From a checkpoint of a small sound classifier.
Model: 5.75M parameters, arch wavenet, depths [14], widths [192].
Training: 13000 steps, batches of 64, held-out accuracy 94%.
Data: trained on single English nouns, adjectives and verbs, spoken by a formant synthesiser in many voices, 78125 training examples.
Rows from block 9 of a small sound classifier, named by matrix and row number. Rows with one number belong to one channel. Each number is 128 + 24 x the weight over its row's rms, rounded and kept within 0 to 255. All counts start at 0. Numbers have three digits each. After the name is the row's rms in percent of the matrix's.
Before each channel's rows are labels from the 100 clips, of 14976, where the channel reaches its largest size: "top examples" is what is common among them. Only what is clearly more common there than usual is listed. The data: single English nouns, adjectives and verbs, spoken by a formant synthesiser in many voices. In brackets: how many of the 100, against the usual share in percent.
# filt: filter width-5 conv, dilation 16 (model.blocks.9.filt.weight, 192x192x5, each kernel summed), inputs 144-191
# gate: gate width-5 conv, dilation 16 (model.blocks.9.gate.weight, 192x192x5, each kernel summed), inputs 144-191
# out: residual pointwise conv (model.blocks.9.out.weight, 192x192x1, transposed), outputs 144-191

top examples: /n/ (43 vs 20.7)
filt.165 087:145118117154153125115138125101110124146114148155098114148147100131121150173108142100141112120153138145121123092083098130146128065157112118200141
gate.165 101:095114103112144119086121096139168145154139136124085128133122101153135173127121075115102117115114164121108100086131117113100109107125146164167111
out.165 096:117133117172144147099119150142104138128137104157136148137105114177118118088158118133128105121152150118089109108126139118157143082137182133096117

top examples: /ɝ/ (31 vs 12.6)
filt.178 116:147102148124160160131156148137140126113150165132156115121143159113103149117126104118096130139132102121124165136136122142159153079131143105135141
gate.178 135:159114173149157162119100119125113187116150049142117180114143131153118124114135151128161181173129160104128139123109116142151144110143127134105103
out.178 108:127144148126131134185143131137142114186148132170153125181189121100097118135120103151154116112146161095153104116142136153155112142117127119177103

top examples: /ɪ/ (33 vs 13.9)
filt.21 097:124119141113124105111149186116155114148120123068142132148119101132172071117118154119127141137107172092148133168115124143156115152110090118181132
gate.21 084:087144138150119126132104107134089162080161156146076148135136136128131083038123122114136124151146134083129110129124142126112116072079114157138128
out.21 084:126127161145129125164139105156164117127139155123135138149060151138163135141135148157139133142146157154164139095132149125135131139168112114119088

top examples: /oʊ/ (29 vs 10.8)
filt.169 090:101123097091144118148111164143148135129134095086091132115153124134163141122087120144126139120139122117122135104107122125122136151114118120124119
gate.169 111:119117127139078097125145169144129139127065135148119145137117164162142153144151124121131118135117103131155092136111102127144087100137166125091091
out.169 106:098138182129110096137089145119139126142111096185093087112123128108188122146103130142127138099127090105116117100097113126119124131165103148139145

top examples: /oʊ/ (29 vs 10.8)
filt.77 096:161124161087119084159121113110142137161099133102180118126115097112091093159158130109172142119117157121136124125146102121129124116157094148116110
gate.77 105:149182099156136143091104119153150128138138150106086159141109128110143121115130117133143129132144083102192110120118146135092107190105120176110137
out.77 102:112174142123140129142134163120144127114174136119146122141098128112070134189104165109096169138136125119148104162106111141163107171148137121140125

top examples: /ɹ/ (47 vs 23.5)
filt.73 098:136151146153109154143117096133118127107107114137111110127147172141127144106130136121118125111112144171097084115142145106118126146150105141106108
gate.73 087:113126089160116154125130116123105110151144143124134102154123121124157170119139198154136137098135141088122116105121111113098119143198187179165138
out.73 091:144144145141150138129130123097123113152144161111125118109134073125106114082127097115108139165157110129093098110136161150128142141107081085147147

top examples: voice: child-like voice (51 vs 25)
filt.130 133:135118079141162121145145166105096140085160164122128108155115138096169133107157102108120150156146113159152126134125155128131130095152107120173123
gate.130 128:131148129148170131107121159089132149131101127114120090163131110112127096077156153076134151215122120149136156075143137116132142110156147128118143
out.130 097:118120116115163139126124166107099117140139152095117114126126110119135135148135099132151113134149127100120159105137121155142140159106088105133120

top examples: /oʊ/ (33 vs 10.8)
filt.154 112:143146138112149153151142110093129159098144136120174105156158115137101101147133129162122113105158129152102106156137122125132107138109126132135135
gate.154 116:126134144167120091140084087144155116131143128118125111110144131159126169120141113111137089115123118148103157123112121111177127114163107154079127
out.154 107:142124138121125143099090114099107119130123153135088126114105117153098130092152159095106149107099121139161148150135136092143112165115143139111121

top examples: /oʊ/ (28 vs 10.8)
filt.156 104:144148106139136118129125123107183153105096110119144165137096120148131144127131090114149128135113115120144169087115161109138127141091155148108136
gate.156 098:113156099125164146114092114156130065131119116118113171123120158123104155112147127108133152135122146120123062142074131128118102102161116111140090
out.156 095:137117094116119121153143134127134172113135127123080162090095148144140092150189094152093116151118138062143129137122133138146140111139143105135098

top examples: /ɝ/ (32 vs 12.6)
filt.173 102:113117118092150099095141122048151116112104108136106138112153117113098135162119164171139128139167090143098131176096082132137113127114129125134168
gate.173 107:111110149122142103068115125112129101113163110131105134092110106142097113114102143131120121108141105100085068123145105105140095152112146086103085
out.173 096:099131110134135139114113148084164143138110112098141126099107102139154132164125134118153114133128115152103108132127085084144142127151095136138115

top examples: /k/ (43 vs 18.7); /ɑ/ (29 vs 10.4)
filt.151 089:184126122150110154142097129144152102098125123179121142108150128116134114093115140122152097129140171121142140140126128109080108125114160103165136
gate.151 097:140142110123128135118110161138141153156145109179134147131161158177137150136139149131126143148115149132111128092127106103142147112126089107130091
out.151 099:135134139135101123131101139109101096190142160124154115124095143154145121110110111130190118137124123116135139138133151135094078166129155142150104

top examples: /b/ (39 vs 13.6)
filt.51 110:105099125115160132106103103138129182141143083115173143075136138127150123110108105119128107135127103118123099155077114147109066146109150133132163
gate.51 108:164168162084118111128115113121121118100123120119091107091123129110093162156123130151127134083121145149114118137141123159171133151133101115087129
out.51 098:122132132143117134134098105155201133138072145131153147123145132126147131086176157157144111172145123139098108101143118088119124146111165170107102

top examples: /ɝ/ (35 vs 12.6)
filt.138 091:128087134134116161079141093133171129159097129105108118133128133117141121116136128152100114138106115133122085116128088126115126122123151076076157
gate.138 108:141128137168093093138169136101141149143072152157102092146135117155106143117125135093162150095119144125119128147126153129201042092163134164113118
out.138 108:152105124151111142172143194188133112137138095087162121160116122161116122123120110142139106111098126136130124097152125109122109152101145097129108

top examples: /aɪ/ (27 vs 6.3); /f/ (27 vs 8.6)
filt.179 097:115117149115150148156133130127127127124120126151153115123153112115124200157153143098128147122150167082127148154132162090176140091160076104126093
gate.179 095:154106145073148121130145082143154137147151102100079124134130171126118114097129135108155132100121125110167118135136138122098137117162117125113129
out.179 096:100112148128148112137141116124180133107175122147111104108133202131128116140138158091128174153108158152096129148084148131157154115155144114109129

top examples: /oʊ/ (27 vs 10.8)
filt.181 098:142109137156094159107094165145119136091135122082131119149106107089124122149136137159081121118108135121142164118147118143118129146139113139114132
gate.181 091:133159139130126161093119150114141162135153113129130121130145143125135125086134195119156143117109117104121150129151098098156110148081085177122113
out.181 093:156153114110148160118065115124117112106103108107137097125141122120129132128108113159129171124130114133143121134143124126109130138189110140104132

top examples: /oʊ/ (27 vs 10.8)
filt.88 102:181121089121095096152108149142088098105151154087126109132110178136093125147127111145109128107193100153123107125152096111126155104086112099135146
gate.88 092:118131165122124099136141119123166131112088162164146094108085144146138136151122088143075112112142144143130073123122150086175139160129146096135129
out.88 095:121118140119097108157147140097145118136096128118083100126119141123165109154086153113138111127108101136173124156118097117148114085123114104100174

top examples: /k/ (44 vs 18.7)
filt.26 111:104162141143098120124111123153115093143132135146100070153119158085111129150135131170113097100123096134139091107107140149077103132154147131103129
gate.26 104:154130122159075113074140093107097091155130119144110123132114124120105114136132146138145149079139122124143142128122155121160110109142118136111154
out.26 088:132150098137104090090150145177113095083083123142095105102142111127095132104116111110107081099157079149138123103113162087085119105127107077124102

top examples: /k/ (42 vs 18.7); /ɝ/ (31 vs 12.6); /aɪ/ (30 vs 6.3)
filt.78 089:156139104144134174161100168142160139084101150091100116117150096091126104127126081109113129136095113123147112158142119117145149104101127149109182
gate.78 097:122133137171121139108115142098077101082122111114102106105131127073116145138089122130161140175121083101105135124144139120150156168161140131099129
out.78 101:110177134115150122119118165132163126092165071095094116154136113109149148136116121131122144138125123103080102089112123165163172112141124139085158

top examples: intonation: rising (57 vs 23.9)
filt.46 102:170148078106097143140143150129145091107118131093159113148125099112128150094135089168112101184112118109105085125111111179102089147097110114135150
gate.46 097:131118123116084095133114128157100113098117113121137106158158107118134145115107134175132104180114117145155166148124172158114090135113130119125131
out.46 093:117156108147115139134115146152106166111152112092134142145122123140137111106137130161116150167138158125117112163123091114149095132162136160120129

top examples: /k/ (42 vs 18.7)
filt.189 107:150124120142127126158110147127188140109152120157129142108145127133127127163124098153158147127151128115123160099137125113178139119112131163118153
gate.189 107:138146143073102114092070106132134089165105132100133134117098132116123157121138130118139148082128150079169118135095128115124130142153130160124111
out.189 096:122119130124165125159137115162121118115131186132129146117124102154126149131139100090093140144129141114157170109123092138108159095163119117126136

top examples: /k/ (41 vs 18.7)
filt.30 082:140128137138137082127110199114105098141090168112129154141114085124151110128152104151117137107104122145128120118142149115121146070129076144146153
gate.30 090:134171115084111107136108116138112117116094112124140150125105087134143118111131111092146130108108159107108155111133119139135107126157114134119151
out.30 095:163148106148130126130168185113130124123132169129189079120132108166168118140101135140121172146117151144193144135135144118135100138120111148117105

top examples: /ɝ/ (38 vs 12.6)
filt.107 090:083114115138123142135124153108099119107120121119117153128105109188131124149082103132116119143097152164107105083113124080108125113172127153131154
gate.107 095:104132137094160116109056103114137124133187105109138096137120101130118159102142139141143114155136116122140173127132096130141156141137126151105090
out.107 101:149120195124104129126145147097156129124117138103111085141156117153154110153135136137122110116088143100107133116130143127120057087162126099125116

top examples: /ɝ/ (35 vs 12.6)
filt.157 105:137113158103143143108144082126111128127121105138162098144149151104135138139111137136135111092134079118079127126117133117137083139127104129124119
gate.157 106:113138127133101135170156134114139125104120095125083091126155141105127181138104138141123113135135093155107123121123117106169148120144125121100115
out.157 109:133103146121149118127137148108122157150114136176128114111147125149128155136060161116133159149160087117116098143129123112127108100115094151082122

top examples: /t/ (57 vs 27.4)
filt.137 103:103094116149102113134161103098146100127107155127117142111106159161124122151153163110109137150165074132174139103140134131125109103095161174114133
gate.137 100:122058154152131083139124093120110142117171132140120106097126121152127121104081134140145104141151141147151121123140188192126149125148127140108124
out.137 098:138161057148147112096117115147146184106118132101135085148125123093070160110096132137088135130119109152144134145118121118111127135120161120162130

top examples: voice: deep voice (58 vs 25)
filt.95 133:170106151124091151138141083142132106135150123138120148168156131168130143123126129150128125104141106143107105160107125136163122132106132129100139
gate.95 136:104143084128123127125121171137104167126126136106109163086101146114117090102110112106139163144106140119150141101153128103122140086153118150162136
out.95 098:116111162142140099157102168108153151130126108158181129171146173137138126144145125108129051158146137128108139204086115141095136084107125161107136

top examples: /ɝ/ (30 vs 12.6); /ɑ/ (27 vs 10.4)
filt.45 117:123124159135193133081117105144154115141125093140150096115120120125131161093106121130123131161131132145110147098089123110192146119129104141147145
gate.45 104:163161156149125095107100136103157120181105064088128134079122128102128120126121115130143110109131132121110138120166122108135157181113121114079114
out.45 103:125146146080133114095167108168167117135077097169191107112169132124118145153138092115111104188150111127129131118140130099141133119117141166122126

top examples: /d/ (49 vs 22.9); /oʊ/ (28 vs 10.8)
filt.94 096:114146136142089158123115120164114138129154134147140094128118142167160131155124135131117109158108106136116167112154105078145152067134089159133151
gate.94 094:148145132127164100089139114159172150127130135136101123139141145159112100069108129108123153123124140138123070138071087096105097145122154127101118
out.94 088:153131168107111140140129159098083150110133082120153142158127129099128153146138152130156149105143143159117151119124139151113125111151154181147159

top examples: /ɝ/ (36 vs 12.6)
filt.57 085:155113130121064107144137130134145104135129118139167113137127066144103118128142125151089131107158124117136100148139124121135163084174098173120133
gate.57 104:103134161128109125174146099128113097110127136144126123089117130161084127098094128120172166115086169152103117120094166097139118109162147120119143
out.57 096:122156164118141097092121148147116143148136125133136113119157107110148119147112122132111079167121135106117061103063160087120138153111129092139184

top examples: /n/ (42 vs 20.7)
filt.33 104:111140169118120190125106146133123169126124101132154127116103140129137143106123112111096139163139094113110144145150146147157141143127172151107117
gate.33 104:089150118136138138120139059125136107113146129128123166139129096144098133121110119153149086078140119144145089151115134086139142185111129076150146
out.33 099:107088113149072114152140132146162105167108149134121125132086132135120128088177114117090140123097141119116162123095133140095146155151121134101137

top examples: /t/ (60 vs 27.4)
filt.99 091:137142154150095113143156096129108152154103091115144159143135134106127111168121144114156107111084124173115131071149108108156170147168158127108080
gate.99 097:129150138155120119105105152113112144115113135132100151107096144170133103161105120133145165112134144129133116145113125119106124100123151165138147
out.99 104:163154142104140132118140155104132159139177138104085130110128117097120137123150127121096138155100156114147128109163133137158080132106138126098129

top examples: /g/ (35 vs 5.7)
filt.132 094:150126147100125112095094147084121146140102096158154147108121120122135172125120088159058134140112122096088127162128111136163085118136151095124138
gate.132 101:144069159130104122127118111112200124114103085163078138113145135135129129167131134143128112118125103172173140119132176122147179113121101134133148
out.132 092:148167087119113171145167139089163144135102109082132140140099148107127133132159151095154108112141155179146076127081147096126115133102146159122138

top examples: /ɝ/ (31 vs 12.6)
filt.161 098:087101120107092151172172135134136114077118134160127148122130157151151112089139176134119143130124141132138134157143138102136127119132115093155125
gate.161 100:118125139139104148128144069162125160153148132139135120111155166117139174085123133135116128115102134137167136129134117084123113133116061059152105
out.161 096:111130122148102193119088156101164146111129082080193164102139114092128128122128146114154137145116075075120138137138170114105123109113093119131125

top examples: /ɹ/ (47 vs 23.5)
filt.145 096:124122120127176128091119127148156128144154150150113120162151149088136134162119184091117099146122142141133166088110176097154143099156141139133121
gate.145 105:128076094089102114074135095119140157147106119157160125151137112119166177144142108138129094101151125100122113139110101138146078126134123085090132
out.145 097:166157130151125083109151124122101141122109087147124154111134151130122119120160163113086089125122127129100150117102155131126098108129121168171156

top examples: /k/ (39 vs 18.7)
filt.150 094:140173125141126100147127081132112110141113163109107108114071133100093155169127150135084127116130110165109126106129084128169138180156118142160122
gate.150 089:125122131123121138083111102083135114106138147114110152132132094112095182151114159082149117119116120128138148131099115130108135076144112159118125
out.150 099:115123118120159147116157097116137116120161115151135140113178133152118172135144099164120141116123118120114130065122144106160153107093136115136149